Weights of a small masked image model: 32-pixel images, batches of 64.
Rows from block 4 of the encoder of a small masked image model, named by matrix and row number. Rows with one number belong to one neuron. Each number is 50 + 12 x the weight over its row's rms, rounded and kept within 0 to 99. All counts start at 0.
After each neuron's rows are labels from the 100 images, of 14976, where the neuron reaches its highest value: "top examples" is what is common among them. Only what is clearly more common there than usual is listed. The data: simulated stained blood smears. In brackets: how many of the 100, against the usual share in percent.
# fc1: MLP up (encoder.blocks.4.mlp.fc1.weight, 768x192), inputs 96-191
# fc2: MLP down (encoder.blocks.4.mlp.fc2.weight, 192x768, transposed), outputs 96-191

fc1.388:54 65 69 55 71 44 24 61 51 72 70 58 30 48 59 69 52 31 58 37 48 55 50 41 58 54 51 37 46 30 54 41 53 50 62 54 73 40 60 51 40 60 56 58 31 67 35 70 42 56 45 44 47 54 65 55 33 65 70 57 47 49 46 43 59 58 39 28 50 41 72 43 70 61 50 34 46 31 38 42 66 45 58 52 69 54 60 68 65 46 40 38 61 38 48 33
fc2.388:70 43 65 47 49 61 35 48 75 34 22 59 50 30 66 40 57 66 49 55 45 49 66 67 52 44 50 39 58 57 37 36 57 40 37 68 63 50 53 40 64 58 45 64 37 37 57 35 69 44 45 48 54 45 56 39 52 74 43 52 64 34 39 39 52 45 40 53 63 70 57 61 34 41 32 24 58 57 63 62 55 58 63 46 38 38 44 46 58 59 62 54 23 58 61 61
top examples: ovals (37 vs 14.3); teardrops (34 vs 14.2)

fc1.8:44 39 39 65 41 90 43 69 40 49 26 42 58 50 68 43 56 57 55 57 65 41 53 59 71 58 37 30 55 30 36 52 53 51 59 45 64 41 43 72 38 49 40 50 49 72 49 79 61 65 66 52 32 44 51 70 44 35 48 53 69 52 28 59 69 71 54 54 35 50 35 35 53 47 60 60 56 52 53 44 61 55 38 38 66 41 19 60 47 38 41 40 54 46 67 54
fc2.8:40 47 49 50 48 36 37 37 63 29 51 55 66 35 38 57 53 40 60 45 57 68 70 41 63 44 67 46 60 61 56 53 66 43 60 62 29 70 40 53 52 57 45 30 56 47 69 48 69 58 44 74 45 67 52 30 45 52 66 67 45 39 54 73 67 41 49 58 54 37 64 47 43 57 48 33 40 58 68 55 38 36 46 62 38 62 50 50 53 49 56 53 53 48 17 43
top examples: ovals (83 vs 14.3)

fc1.573:37 67 43 37 65 71 54 54 49 71 49 41 60 50 74 65 50 57 68 68 34 38 42 69 55 55 38 70 38 35 40 41 41 51 33 44 64 36 64 82 47 62 33 52 37 46 29 51 66 36 55 41 37 33 38 49 64 37 55 54 38 65 58 51 48 46 49 50 40 47 49 45 53 08 51 65 43 60 44 50 55 63 17 36 46 40 50 70 40 49 48 48 66 64 51 52
fc2.573:46 24 37 47 45 38 45 60 38 40 68 41 59 39 67 43 53 56 59 72 42 45 60 53 36 45 31 54 47 69 55 68 42 66 39 41 41 48 70 33 38 52 40 51 33 69 62 38 63 36 60 61 62 35 45 31 39 56 42 39 58 43 48 58 68 62 51 51 56 78 35 52 55 64 55 63 39 47 60 57 53 59 57 34 60 44 51 52 59 38 43 59 61 39 53 51
top examples: ovals (90 vs 14.3)

fc1.427:59 60 43 62 49 59 43 40 55 55 59 39 57 42 46 38 37 51 57 52 48 58 50 07 66 56 55 58 48 31 45 58 32 59 60 40 41 68 52 17 68 38 21 49 46 29 49 43 52 45 55 61 43 37 31 65 57 54 76 62 45 47 67 50 58 42 38 60 58 57 34 33 57 43 69 59 66 57 29 42 42 44 54 46 63 54 53 60 34 56 76 64 43 34 57 45
fc2.427:36 54 44 36 59 46 41 55 43 54 46 52 42 35 31 46 52 52 35 57 34 48 43 45 31 51 72 43 52 65 53 46 78 46 36 39 53 30 48 54 29 63 47 56 60 37 27 51 51 38 39 45 50 48 50 44 39 35 44 45 26 67 43 37 57 47 39 45 54 38 50 26 63 31 33 33 57 36 60 55 28 54 44 52 58 21 53 50 46 51 33 34 53 57 38 46
top examples: teardrops (32 vs 14.2)

fc1.613:29 46 51 70 48 46 44 41 57 39 41 56 50 31 53 46 48 49 55 38 52 61 42 60 41 45 46 53 28 86 48 53 54 51 51 27 40 40 43 44 40 70 51 55 53 61 27 48 43 46 52 45 39 51 47 43 54 50 51 76 58 63 48 45 49 52 30 50 54 47 25 72 49 48 32 70 50 42 74 34 54 67 23 19 16 64 52 51 20 43 54 39 72 40 38 35
fc2.613:54 26 49 33 71 51 56 61 38 66 47 38 55 61 41 52 74 34 55 50 51 35 58 31 35 58 65 33 63 54 50 49 47 62 42 73 50 38 54 39 55 37 57 48 50 34 58 37 52 55 56 39 73 61 62 70 57 27 74 49 51 70 45 38 57 57 52 49 57 55 53 64 53 31 41 26 54 36 39 50 55 40 58 73 34 69 68 72 38 64 47 51 38 51 55 45
top examples: ovals (60 vs 14.3)

fc1.223:56 46 36 62 73 64 38 52 41 38 50 64 75 55 50 48 34 34 49 65 51 53 49 56 55 57 58 30 60 53 33 52 45 64 40 71 27 37 54 45 55 60 47 44 59 35 40 42 40 52 30 49 38 45 53 59 60 39 47 53 51 32 66 54 51 69 70 50 24 45 60 47 40 41 64 39 42 45 40 67 39 64 59 60 31 57 46 53 58 49 41 46 45 55 60 34
fc2.223:29 57 39 38 48 35 57 74 60 40 27 43 34 63 43 46 64 52 50 47 40 53 54 47 52 48 58 50 46 47 53 59 48 45 62 19 62 72 19 50 62 49 54 62 62 42 57 48 43 37 33 53 54 40 23 59 62 35 69 28 26 50 20 45 45 62 40 57 45 68 51 39 35 64 45 32 40 59 44 37 48 52 30 52 49 55 51 58 61 61 29 30 38 56 62 51
top examples: teardrops (77 vs 14.2)

fc1.153:39 62 53 45 41 37 52 67 53 24 41 35 46 55 48 53 44 40 67 56 36 54 45 21 65 56 45 42 76 38 54 54 60 53 33 41 45 54 52 62 44 63 41 47 52 56 59 35 23 37 52 30 46 45 58 55 45 54 73 51 48 50 60 45 67 48 42 58 47 55 56 47 44 61 78 59 58 42 45 44 82 47 57 46 52 44 61 38 54 51 61 52 47 46 72 55
fc2.153:22 33 73 33 62 67 59 52 47 41 59 67 48 40 46 40 24 64 21 58 42 46 47 41 58 57 53 42 45 83 53 73 64 49 78 40 45 67 33 36 54 54 48 69 50 56 28 66 62 56 45 70 58 70 42 56 28 70 43 45 39 70 45 46 55 63 35 37 30 49 51 59 52 34 50 42 36 64 59 49 52 59 58 61 61 70 49 58 62 25 22 58 56 54 42 46
top examples: teardrops (63 vs 14.2)

fc1.127:33 58 43 36 67 70 44 59 38 43 43 40 34 54 48 55 66 49 41 43 64 53 40 51 49 50 59 46 52 48 26 66 41 79 51 39 31 49 57 63 31 54 35 49 54 30 45 37 61 51 39 50 54 49 52 21 58 46 44 50 55 72 38 32 62 58 37 45 56 35 44 41 41 62 45 56 38 40 48 53 64 39 38 39 55 60 51 56 44 51 41 47 74 58 48 54
fc2.127:50 58 51 69 68 42 61 48 56 50 29 40 66 57 24 56 27 67 48 56 46 62 29 47 30 57 53 62 41 40 58 60 33 43 57 47 42 43 36 51 49 65 31 71 29 58 44 60 61 51 40 59 53 43 42 46 44 56 47 48 63 48 39 47 61 43 58 24 53 68 54 73 55 56 54 51 53 64 41 63 34 47 44 32 29 46 49 83 33 51 42 46 55 30 39 53
top examples: spiky cells (40 vs 14.3)

fc1.199:45 48 41 70 47 52 59 46 50 50 51 42 81 51 53 54 56 32 53 43 73 39 52 59 54 57 48 42 62 53 52 49 52 52 41 31 10 57 48 56 35 32 32 77 56 64 53 51 43 39 62 47 38 69 41 54 59 39 52 54 62 57 55 35 47 61 25 47 43 32 81 76 32 19 54 55 68 59 53 48 70 52 47 61 32 67 50 45 49 51 54 53 46 53 56 55
fc2.199:45 54 52 57 43 43 50 48 34 68 49 32 47 39 47 49 48 51 66 33 50 46 55 61 62 36 51 64 49 28 67 42 63 36 57 76 56 29 70 66 61 50 51 40 71 32 46 55 38 64 44 51 62 53 56 56 35 60 53 51 45 25 51 48 59 54 50 72 43 63 45 35 41 57 43 41 30 54 46 37 62 56 50 54 66 48 55 48 56 75 57 50 76 44 81 58
top examples: ovals (55 vs 14.3)

fc1.296:69 55 39 54 53 60 58 50 52 53 41 49 65 58 53 57 26 43 49 58 37 43 51 58 45 49 40 46 52 53 38 46 41 54 47 58 42 46 58 48 63 57 70 52 59 50 53 63 45 59 37 40 58 54 57 76 53 45 66 77 54 38 53 76 37 48 27 49 30 46 41 48 37 37 46 76 63 60 41 38 60 61 55 53 44 61 61 54 34 70 70 50 81 65 59 41
fc2.296:29 40 35 61 18 31 81 30 56 44 41 39 45 42 24 67 46 57 74 61 48 55 67 41 57 30 63 54 39 73 53 53 52 58 33 46 73 47 45 42 65 60 61 54 59 61 61 45 36 64 42 55 70 35 45 40 56 55 61 37 40 53 68 42 37 45 63 39 63 61 64 49 51 60 43 49 49 62 67 49 40 31 47 51 55 33 32 42 67 43 53 33 45 53 36 65
top examples: ovals (48 vs 14.3)

fc1.361:60 55 56 27 44 40 50 52 46 33 56 43 72 56 44 35 67 46 76 42 54 45 63 52 54 48 38 55 41 61 51 62 35 52 33 48 30 45 62 40 64 42 56 56 42 44 61 59 49 39 39 45 30 29 58 62 63 39 34 37 40 34 39 45 40 33 59 58 66 51 60 39 29 43 40 50 47 54 57 51 36 51 69 72 50 35 37 41 58 61 56 43 51 52 62 29
fc2.361:49 47 42 61 46 43 68 66 59 60 51 75 25 48 38 41 47 39 36 52 61 43 36 48 73 50 58 37 35 42 58 26 59 70 57 45 59 37 11 31 61 58 29 43 52 37 33 53 38 46 54 39 46 61 65 56 51 43 62 47 30 51 56 43 42 56 40 65 62 71 37 46 49 49 52 64 47 33 54 36 54 46 45 61 55 63 41 57 44 40 35 59 61 47 56 84
top examples: teardrops (57 vs 14.2)

fc1.229:51 56 44 62 47 57 51 73 62 45 49 47 59 46 46 42 53 48 64 58 45 67 35 41 31 44 46 44 46 59 62 51 59 45 68 55 45 47 51 51 27 38 50 58 42 50 37 44 59 46 61 60 50 59 38 75 20 29 62 48 61 43 46 27 48 43 48 46 60 49 67 64 33 49 62 32 50 31 42 65 43 56 22 32 65 48 63 53 58 68 45 41 22 47 59 37
fc2.229:50 33 77 40 55 44 36 46 50 51 69 43 71 64 74 36 44 52 59 58 65 63 58 57 61 53 33 28 63 25 60 61 53 70 52 54 54 51 64 53 34 53 68 46 45 67 45 40 56 70 91 53 46 53 37 35 40 31 45 55 57 35 24 52 27 66 62 52 63 41 45 49 65 58 66 57 58 49 52 42 52 51 28 57 55 52 51 68 61 45 31 47 33 58 43 48
top examples: crowded (74 vs 40.3); ovals (62 vs 14.3)

fc1.527:65 33 56 60 69 38 28 61 63 61 43 49 43 58 44 33 58 31 52 49 62 54 32 44 39 45 29 40 59 42 51 56 53 53 38 51 59 48 50 54 34 44 61 43 43 61 16 28 53 55 52 47 43 55 29 49 49 35 68 62 62 40 69 45 54 54 54 59 78 52 59 71 46 21 58 51 47 51 48 41 57 48 42 52 22 48 69 42 56 66 66 50 55 53 31 49
fc2.527:31 58 49 36 46 47 63 49 47 30 53 51 67 20 37 21 38 60 50 54 76 42 50 49 37 69 38 45 58 65 46 49 65 50 49 64 48 54 50 28 61 40 70 50 53 53 79 39 59 40 52 51 55 36 60 62 59 52 35 43 25 42 25 53 54 38 58 39 44 61 30 43 68 59 66 47 48 29 58 52 44 52 58 35 67 55 43 58 77 36 46 69 48 50 68 54
top examples: teardrops (61 vs 14.2)

fc1.129:64 54 35 55 72 60 50 57 53 55 53 31 51 60 36 61 51 46 61 50 50 49 59 58 66 45 60 37 39 62 35 57 53 53 35 61 49 45 47 21 53 51 50 24 73 51 39 68 54 35 48 67 53 39 49 34 57 37 61 69 56 47 75 46 49 43 49 67 45 58 68 45 42 32 52 54 49 46 54 48 45 60 61 61 56 39 62 22 59 27 72 59 39 37 63 63
fc2.129:46 48 32 38 49 49 57 54 47 66 42 54 59 75 40 62 57 60 67 49 60 67 45 29 65 42 55 43 42 45 58 63 45 44 36 35 70 59 62 57 49 38 60 53 51 48 54 53 61 53 71 33 41 30 71 57 41 58 59 61 48 62 48 55 55 55 53 36 64 62 52 64 35 46 33 43 31 29 48 60 32 57 57 41 58 53 35 46 37 62 67 33 49 58 48 35
top examples: spiky cells (96 vs 14.3); crowded (69 vs 40.3)

fc1.599:36 59 66 53 60 37 48 48 37 58 61 54 60 63 39 42 66 48 58 57 26 46 66 56 45 32 63 58 22 67 44 40 39 39 32 66 63 21 52 47 52 85 43 60 72 28 23 45 47 46 32 53 52 64 62 24 76 46 45 49 29 64 25 33 40 31 55 65 41 47 37 51 45 42 51 64 32 52 39 56 44 55 51 43 54 58 23 54 60 65 38 39 47 52 40 30
fc2.599:48 37 46 46 41 53 60 55 62 51 41 64 28 50 36 60 45 43 44 69 63 40 57 36 59 39 68 43 35 39 40 47 46 48 60 24 45 55 62 70 47 37 61 64 45 54 39 62 41 48 60 41 53 69 29 60 32 66 57 30 60 65 74 54 21 54 57 47 37 62 60 57 49 60 64 29 70 46 62 29 29 50 55 60 49 44 51 55 26 65 67 56 55 61 52 47
top examples: teardrops (36 vs 14.2)